A small image classifier, trained from scratch.
Model: 2.87M parameters, norm batchnorm.
Data: trained on made-up waving flags, 34.4 epochs.
Rows from block 5 of a small image classifier, named by matrix and row number. Each number is 128 + 24 x the weight over its row's rms, rounded and kept within 0 to 255. All counts start at 0. Numbers have three digits each.
After each channel's rows are labels from the 100 images, of 14976, where the channel reaches its highest value: "responds to" is what is common among them; "lies over" is the class under the peak. Only what is clearly more common there than usual is listed. The data: made-up waving flags.
# conv: 3x3 conv (model.blocks.5.conv.weight, 144x144x3x3, each kernel summed), inputs 0-143

conv.39:119145146166124120148120119134142090149127101128129144092137148130110137117113126112122140125087134149118082091152119124098119103129165146138114088112122128109104109118132126060117132115123137128173106108136106123078087145129136097095163149134114121137166136110133091135120085133085106197149122172198117162160078145082124168092121145111134135139153166127112128113101128106127119124133148121095124143144172132154156119143107115177113
responds to: ring
lies over: emblem

conv.34:075120125097115121114120118107127113138091141117119114103141136112136097105149128155130146112128109124121184101111102112066119119069136100066136085181110086155126108148095119106133130129113103124138099117121110107127139143154102130127124114141119119111139134116080122089128165126134105120121154108109153177128105117136126119116134112181103128110057101072112079095111102124121120099146112148134093128091101095118139136105107149121156
responds to: saltire; upright cross
lies over: flag

conv.108:122100084084128116161101092151117171090096151123115122155113107097106134099105142116094120115139108122145112057141119123134138107108109142162115137095145105101131117133130123124142141124112095157157138137086171175118137129117191106121146121137092121113117099158135137106146109133176142131143136167147147144116123093124139174091102163122121149154123170145116105125135096209094094104141123148115166108129126122123132123133161155145104
responds to: flower
lies over: flag

conv.120:091093140090098118113135107093135108113083118117148127137151121169112122120118134123104145110125117107187144062102086104164124148050095144107112134125108140107111129132151096124126123140118097141139143133123133108125129113149088111111101103093157149079116085120101098124128124101082089137091109107085137146119141117112114138134148118153139105105115100129112136126126139121148084124097095120145081130149165146095111120097079112112102
responds to: star
lies over: flag

conv.46:114135144124154124146129132105155134137074132097103167149114146108131122133128118092119130110134134102098109135107134102126107104111105140119106085097084085119138121133100137115124139142119149087109147130124119196116145186104094135090149136106119160133126115139103119115186133129117144178096128104109127090161129103103110112154090127112083104129072144147138095152113144093134125119114097142136082141083112084151136108159122087171137
responds to: emblem: no emblem; two vertical bands; layout: quarters
lies over: flag

conv.55:116120123106138158113161112143130141098132100155104126142126119123152098120143153094136087115103104139098099128168097144108105076154102141166143119144130097145141116105139113144121125108101111158119118133145104067100160128112136141126103148126113118093079111122182190131162126111128118075149114138173141115092132146117142140109107163096151142119131122087125140156086145138083108104129154124102157117157106091174134165122086158116149
responds to: ring
lies over: flag

conv.82:111094125136129130120130144129154145148112132096118105145140104091157111137162138122167124095160101140115125157137105141101105092154131107093108097122104127118135148108118147122123109136088126119097176085073121073115154088161099125144135098094148097111118110092133142113113103100139134116126169115090081086140106128117134150138080138117137137129098169108091131085172136119094140115113119130136111147079118098098103084113132092101091
responds to: star
lies over: emblem

conv.133:145096141130146094127061116116166059107164097115172123110125123154103098139118107134122133116121140132068128161156127125073125143118111140174130129132114127095138133108132091123115158126151096165143107110154093119112106132157136110133154152124143120087093105122127142111107130139144137145132111127143114096135116114097149129121145121135166122100195089092104188106080118102098106110134145136134095151159136153113126157141094146122155
responds to: ring
lies over: emblem

conv.20:148119118134109119136143119136114103135098163119123076110121151125095114141154143091110127137136068111102079142126103137102141106131141146128122093125071123138159086148094106130120060149125136125082135118109140086112122112132082124127132136141112143097087080132170128106097112122110130103134117084120122137132123089114128158169097115129139091102174142083128157119139142104149101100072150097135141136144079124114107144140089124122154
responds to: gear
lies over: flag

conv.109:134133128102140106134121139096120117093097163134095119167085106150116138125094132184134150134116152093143129101121135087108110083134088100123128152122088169148105128108107137143132155148132131130111163133120115136105119122143141101108133116134119131120133150142153099133158057092070129115106139132112122141093159114095110188115131105162108103131113139152142123177096108081147087134170120129111137141137157063093120149121136106163121
responds to: crescent
lies over: flag

conv.19:124099135058126137131104127135147133115133096135099114129114118096144147132084167106147105138151134132114077138097103144129152042129089141089117124133052118141124131139133125120148105128117159111127134145124129070150161058108132084088155110099146140120150143113116146103143147120140123084133143136092104094107115137118112121122075115102174159122106125116136126124094130092102115129097154134124134124106126103127136152154140129106135
responds to: flower; star
lies over: flag

conv.66:119134139102111099162077132145122096123100129139100101105125072119115134099138099147162110094130100121122194092129131142114117160159161102145141146102135110117136106111144121107151146149107130117149139121119108114147101120134174105138123134131125102074139118111144149111085077148130150128127113125115115198127163098161123112110143150112133078118158136149133115102101102154158066100132114104112114145108076118151114080138125092102112
responds to: circle; triangle at the hoist
lies over: flag

conv.61:096097128125100100148159090148120132136087143152124100092100114102129101135116156095130132073114103104093117140126119130142123110139141112153152094109089085168164150134101104128113113122093177148095114104083130149124112105122107150158147106121117083161107138108109156096166138113159090144119131119098137112131079128158129134134097141069108141084144149105095139129102133088076098129105112135118144138120131103134151093116120096144107
responds to: rhombus
lies over: flag

conv.89:101118123112102097154136125146141163107136096125114067117120120073141149119120122141198129088144091158105101148120137121084101152120105133135139132106148128111125096126094116129118137116086135146094128122083129138111135099136100107170100109088138122095131144073111149103138107127120150118099136109127088082141133159109101109119120144170145140149108150151118155088138080108149115147114135066119113112114125067132116104103142112112101
responds to: gear
lies over: flag; emblem

conv.14:112128116113141139123128165120089194108088138146121109172158125130119136130146132156128113121123105124135209162148098160142083144123120121131157112153155118127144140123153149144131126107115121172136146143133132126147147154110126137144064120143132120157141129151115121116134146115121141122121116107131194160106106113184118139119112074159112165150097149122120105136169159141074109149113123092134134132129087113124101116080115189114161
responds to: offset cross; upright cross
lies over: flag

conv.36:095119137105118139117132059135107121130065129140140111153125127097111130086088141133127113112141126155114120122142136124142121136153131150104105092134087113134130139199118108126126141126144098093129116131131137115172141131105051125105177100141114102074121105169111093160103115088135093140091078115126108108107107104141106115134143120148159100129122135122147097121173150126102158097117095154126104150089128130100151133133115098112097
responds to: star
lies over: flag; emblem

conv.132:143134146108159158139143125113093156080094140113099112156110112127155144110131170097142144120134124111166105162124147106155112136110082130115158114100108094167158159165104108161122087129129100128131161162107100101104165150097116161133116128133122144156132163110108129089159083095140155125105132119104149123091111090105123122121097125093145153112064178137132082161129143107087116094125153128137144156121105104150160113130147121137121
responds to: crescent; rhombus
lies over: flag

conv.44:085120097076098133126138154117090128133108097143101126084159133157118096107110169112129134156124162136134105104085055120093145102084102128085117088110128113113147161143113133139098137132148081112114149096128144139124134101110112143126135117118137138132151097154137123129116149113160095130144144070108121151156079154129132106130111141141132111076096162134182071101146116118114129088149117145133132107123120132116119116165110105139157
responds to: crescent; triangle at the hoist
lies over: flag

conv.33:121148111165095153140099119113120133125125143123152136125128118138121118120121197087145118125137190114121121155151084133125148103142108117108080113138066131164149146161132152130089146108157111063126131090097128127097139153155100093154124123131146149144131147135139105167108102106095118151125155112132121086093105117073110118110102186098100161117124138129159151107111112097156088139127125124141148119146140138152125134151121098177111
responds to: crescent
lies over: flag

conv.38:108132128103155131137134110133081157093124081123110114162141087116131156137099144115136097093123108121047132116163115159101103105108124136127132104169131127140126146138105155151165126086146137136125109137099143106088143153112089155127144142102173163136135157135120157094142116152121132095152137116099093083089110147127137094120090127097117114111146124138172137092109090134083108148093136121123114153128094082113151105132174138143153
responds to: corner square; circle
lies over: flag

conv.111:076120118112127119113134120141156098119119100093080134124100148104140151100116099105115138137116130087116190128122114143077078121087125120082138097112134129126120095104100153123148125098108186105152136150156089095125103178109150072116109133125115148118140114143093106133148098089113155118110169128163164141103104135105158134133129126137104125124082111138091106118148124148113130133097110117153125095100130097108076105114124153134111
responds to: emblem: no emblem; upright cross
lies over: flag

conv.124:156119117111148105112157107095121132135109157084177137169144117114153115124153173137118109120139081154137138161129111135149090163158157088153147131138095145122132107169136133148121083112077097158112117114123125156132136119151094092153104111065094112160122100110148135113111117074112105086109113112112157137152081137133112140108135106147131136113149107110120165145103116115122116129134140076131139114165084119139104079098130147094118
responds to: gear
lies over: flag

conv.10:110100113109117140181111159144125112132120108141140126125137109144156109143156104133163132118125139138122059120102115098140160092120060094100116120127097126108125136116134131166135129129105138154078152110108109121118137095116083097166082138114157131131146092135117107128126114102080094156117151115074142124135116138116108134119098100093141128128090155131129120108127126127126100111085137119108177094128119062073122100132104080106107
responds to: rhombus
lies over: flag; emblem

conv.96:095131127099070101173101096140141084135112088082154133095139092095104138101135117109133168124103094160157089100123133140117125100140139157182115163099088153117150129158132108114127137140135093119135118112137104118125134126123099138156137128124162132155152106102114124085114103122147121086153100094098113129096151143132141139127134137116098154089171131081111178097120130146123105126110173112107080161149118110132118094129118101140142
responds to: gear
lies over: flag

conv.129:074088142091107130164109143131123127148093109133117113115175138142144110146119179075158135120159101122143106151102085152134140106070110125075088130129113127164126150144137118118162140128126094104142118105136111189088156141183134124170133120083138110141127165126138113141104150136118103120124120103126125124185125130143127081126116153125110120103114114153160165094098116143145147136113118123136125134136118097114169089142133084104109
responds to: flower; ring
lies over: flag

conv.137:143151098168124122124118095085111103111162124125131108076140150130144089152109163086097137138140124094120109061122125123138142140144124152169116125133155125118131115081150107104127142101127122103102092101148123119138109169118160131134104113130123150119087107130146088115101102118120084112117133114096129086104113111107141164132183148115138080103153154124160131127096106153151092104165128121104175106162096155138141126142120083170116
responds to: flower
lies over: flag

conv.78:117111130058128135159139121114085168137089162098151126137110141120133093102129120123110076128160085129135142144108096122111083104114125127137147103114115107110126149147128187118125093148084134090096106096075116165103150137121141146141097138129109112146116110161163117176152140109118102134086078113140152143132079122110111154137124109112106116107134144149151151136128133079166103120172079103102127122112123146117123134104115099129118
responds to: rhombus; star
lies over: flag

conv.67:115148100129098124104141112115114114108120139137139117140147134124090135122172163151122148137151089100130172115133163128108128144131142120112139124117107164093106172102117143109120094114110112126110139128157113101109117112148098114169095087129123118118148150099125130126093166132175138126167090118121177217137059130155132130096125133115115123109079113156134143090199080099117116132155112146104114118116097123127141146115102125109144
responds to: flower
lies over: flag

conv.74:063165115131127159103123119102139157113138114126093121170140128072147117119123137150109142162129126113106159134143129128123103098104085103117127119145094107127122132159144141129154133093157118147123137119131115078098173121082111156112084145120158099108163111150141171174114138120144139122159111106092174131061104145134133105136091129094143156149092124099137072114139147115097105156111088128102107125134115134131102136147157138148158
responds to: star; ring
lies over: flag

conv.94:111092121109109101136059132135110082145144140129122127127164102108111139146152119115095094093133088139142098120110119141127098199115136120165113109158114162108110099101120104109141151112153080118106099100117112093097108144136096124119148087143133142103126098134125119117131110141134125135131089087135126118155094094123120115143185143135089159091129080087158137107135114133083121108120114151099099118151067138128103131131107096108143
responds to: ring; gear
lies over: flag

conv.118:098119124117109112135109083137134111112104145093118105135134112105158182140120141165108103088085153160135125067126101137092157098092119138088146128109127129158116083090124173131117150151145162128143129109091109163112141120104129138083133128092122145121155082113091133115116115117105142116143144122100108098153135193112117135108118134119098094100109151143170084137120120119142121125124105128105103145089124105093131073120167102137102
responds to: emblem: no emblem; offset cross
lies over: flag

conv.40:166129112140143143112122172129134143122126102126091162108087106113144153141125128123181146153125128109164085144141098119098147147119124130092102096075130125128106158129148106137149121119141104120157110193148114120110134102126110141140150088138157121171132162127070121153165113131140132145083108154110105098133145096103138124103127136147128142110064170174102105128139137166088127121114112144113141148109135114130082131169156079095119
responds to: ring; crescent
lies over: emblem

conv.114:074143119109142136096101129116158116135142130113131111112122106109128122136101128123109102134122172107097134167115126131116120140124125155133131128132103119132107141167130123092133142157135100122150121132112133086137112103085091142101143139136153105067125156146104106112107081110107104141116122104089097098139082105071107115123134169142188139120121097110151100062087116122140172122138110179090115137142185140132103135121109091087104
responds to: ring
lies over: flag

conv.25:136118131075170145148191097113088136091121106163117145129090138113143124117096155096107118125151122151145132143145124128114125094150132144130133090132103108153123117161118152142100103135129152172083151087135125087094174095082104126170142111130128081126128097151146157111139095131171104142097085091135144114102106133134119121108101081128126127124105139118151096119106154067120120101115128114092142141104113121102161147136115142157152
responds to: rhombus
lies over: flag

conv.81:144128115128122152075118153123168111097165157111129134109126112181116123142120147121072142115138141155161139133111125119100164093127153145142137111148084146121128135147146120130139147136140097151114132104148098131106156141137120171103148128120156125131123147118152118121072118100128115125192143103082133147103110125087124101155128169083113104111117099141145165107105146131083124117117138159069111152095135155110161210151142131126142
responds to: ring
lies over: flag; emblem

conv.41:114122169126106107141124130167120114146070159104132123168094140084119126124093163110140145089115113150109106158127144127150138114119138128101146084089116145116120068097119147158093120128120141123129134107098128155111096171144083118143168101119098157118141146138127111144152105120088124122087171121125083104137085146142105144129105120106088077157119138129086114128111139129144139132142121129167081168127138111110134103167107084164122
responds to: corner square; star
lies over: flag

conv.128:071138120130100146144125155136136121142113125086103131157116104115131107125094147119126114118099147149116110126122141125121138117099099131184143098147093126116109122141128131130173112111137153125149109110127116154180124169109117105130172102086117148135159132118091135116120131127102085164116116143098098129077090161176116087125105151112128102110078186156100128102113088107155139088169121155118067114139099124112128110171129130146145
responds to: circle; flower
lies over: flag; emblem

conv.47:123162132147100080150142122130099149106159116136163111103140100156084089103103167082146136092123116084153127101133142116152125142110129110088131124146126144130107143150090113115143081093085117073128093138127107126121129153141073086167118105130173137118141111079108130138069131135127124115146101120128134138111089138142114130111130112114118113107149124086134123115108102127107115120126122094097161119157106075106114125150101089124076
responds to: flower
lies over: flag

conv.95:111111093146067134111167082115162120115102108125110144107053102120127104136115130047112135139122107165106095182137121118121123095130156130107152123150078119119122121124112138126148143132123158129098143092072145061104108081147094121125128124112117104113123122102105145119127095118144106143117153121077117104094130122139100139139097135136129161115139131096103131123118127114167131164109127111150130122096159134127075112143126129139142
responds to: rhombus; flower
lies over: flag

conv.143:138161154156145134131146173122142127086102169120126152117107123130086147130139098130117188160135116080159137131103145110139122103119109117150122124121079113065105147115145129103134116154154109095114109142138135167114121107147101130108110106148132153101165133118137103133094126148109132178171144128116170173078088140107113128080112113092095089162132121178127126128153120084108135135178093119164124130155131141136126118141109111143110
responds to: crescent
lies over: emblem

conv.112:096155099121139157164179158124089150140124144127142084151160142132144096117157125169147149110148091099120122142091098135112114129078136129130176155162137089100116152127145167150128054119137145141100176101084149136136177114120123137173107156144105103159113138153116145133167113113119109120102104124124129140110107166107130153157097114105131145098136169137135133154116137103135134134113145109081138113139082116140135132148122129087150
responds to: rhombus
lies over: flag

conv.50:090123136092126120130105159150105144144103159098101092141141137102149129094108131108122158142114113102129125115115118179144128097129097126075133111096124150106091126126142153096099171105118100120124089122133123141119135102118118076119149092093176103099138114114127151092115124124100131087097137105144106110175131117166091145106118096130137139136088125088096146136157093128125085090144153125096091135146118083086106125154145080125101
responds to: flower
lies over: flag; emblem

conv.73:103135105155141095089130145119122110139117093071186141136111139110137156135147143108135142143151116149126059140134145125124114139128106112135107080143110087091125138111119101115121119099111109151097127077128166113089163131082081111108157166068131121114108121112098126123143091159109105114158109144142142112114096146121118079150135113133138140138087098117120112122096189110113150109114116126091128138115135136135100087126098169128101
responds to: rhombus
lies over: flag

conv.52:076124115139082127081120102138182128084139151121140101111131127133126103107140129127118122111115160077085134097129139100066178106107095122101144117154084122144108100124111097145099135158095150119108130103083156117128116115126137143155106121139121105081137123122102096112132117104124146174128108132097075099108096140131141134143099113146081110109120137118094161127150145108077115157106141126091123119102111136125147123095092107138099
responds to: flower
lies over: flag; emblem

conv.136:162104126083136118136095108140123100102098140129166139173108114145096145133123148117118154113077148181128144111141139130101148133145137135126103140135103133170163108110098123126121127179117141187154110149090119148083104163113177164115132098141108117157079170133122101115136087107072151174131144122121116114115163157134158167118125107135107125110136122128104095137119146138074121129120121094136132125104167086085143124124120134119118
responds to: ring
lies over: flag

conv.63:109139119129100140112171115126108127147134088127139169126110108086117102124112118126134124166111136147132115106121126116079120100130117159137096124144103136114139080114150094092118113122096125140137110105135132084133106090134106120138125124100142126152149126096089136136153094110124084151152133136097075073115101125118169125130090126086139134069129122125080129174182077154140127121085133107110127118117118164121084086113135141090174
responds to: crescent; red
lies over: flag

conv.9:089169127140161134124153132099064151107162113124111135109158120095134105149143092141108152132128082125148146092126133117168104123141125145117160119078143127102134140090101143111087101139146091111162103110174106112152095154118096114132048108114134149115136111123130151108115176118142113091118095132141149156092100139138122135111099109110149136133137137129100108134181078116139095119156160148134146111173111102134108113108126154113118
responds to: crescent
lies over: flag

conv.71:120127159064122142134107087157122159125160140131142071128165132087089149106126119150151125094134120133105147140120158135100118093105123114131121139169120135145136098165129148155148124125131081099156139130104127163094143147139133143144140114131117110124122088107119140125111170131164161110122119111132115142149151119128104149104091167118107115154174087102109174074100095110094101123084145117092113115096103113106182086132153124105138
responds to: gear; triangle at the hoist
lies over: emblem

conv.18:109147122118168129135107120122130120063109093130089135162126113133129129103101178153129152137106135134129129118097134119115143105077082059081131128106081152145118148086118152102123116144109131136139130135128102108129119147118096090107115091101122181120128143117088121116119073132114134116136155092113154149113111124109118145098107101092175118114073135126100114123114148073172116099125108151141112130144135104077107130140098153134124
responds to: crescent
lies over: flag

conv.122:132120143152108140135151148127116145194129151134116121101142149132140094102142156077145102131142105139164136152099116155139127070097147131123137083130091098148121125152137141137084130096145105064096117101082112130137154115129099123127163159122143129135091115159142073142087092088099117127137107117125097115138099151157143138167093134126098110120120150142169160103138164115135097090120101125121124125111092134169150099127124115101160
responds to: circle; gear
lies over: emblem

conv.135:094106139114128123137154122119131105115142085101086127114126098132140156121134102111130163117086140104136137118093155132119136079098106149099171134100097145108105130133123150151141110133142147089135084127101117155100131153123098170082121097084163157059108141079123144132144169159101108156132116124112099152105123136126093088137132144145133112146122154120128054147153114135151083134152117125110110100105122154087125165109120110122105
responds to: star
lies over: flag

conv.142:118124130187190120120158106108070088113165138142161108086142140103093111127166153102086119142137100091108116118135144110153111116134076143112152145128101117135120134128117121089086102103121117095131124087147124135159109153143132110156091124096138124129094141096136142097099159094150130101115108123143128146119118103103085111080091107105136126105138151119111126127182089128128144125122150119123151090132113101116151161087084134122108
responds to: flower; star
lies over: flag

conv.59:106107127121103143112061117118127155094109143139118138103162084134125141103134093128085128143107124123079129102080086159128117084137135119128138115127127167073150150090123140095123154135140094089087168129163127127110127098128133104099127137142150156148123128130164105137131127083104163100168134089141127143095123148156121170111087148115141116087132083145131119086117124110125120117102136146102100131179104156164104101140130157131125
responds to: crescent; ring
lies over: flag; emblem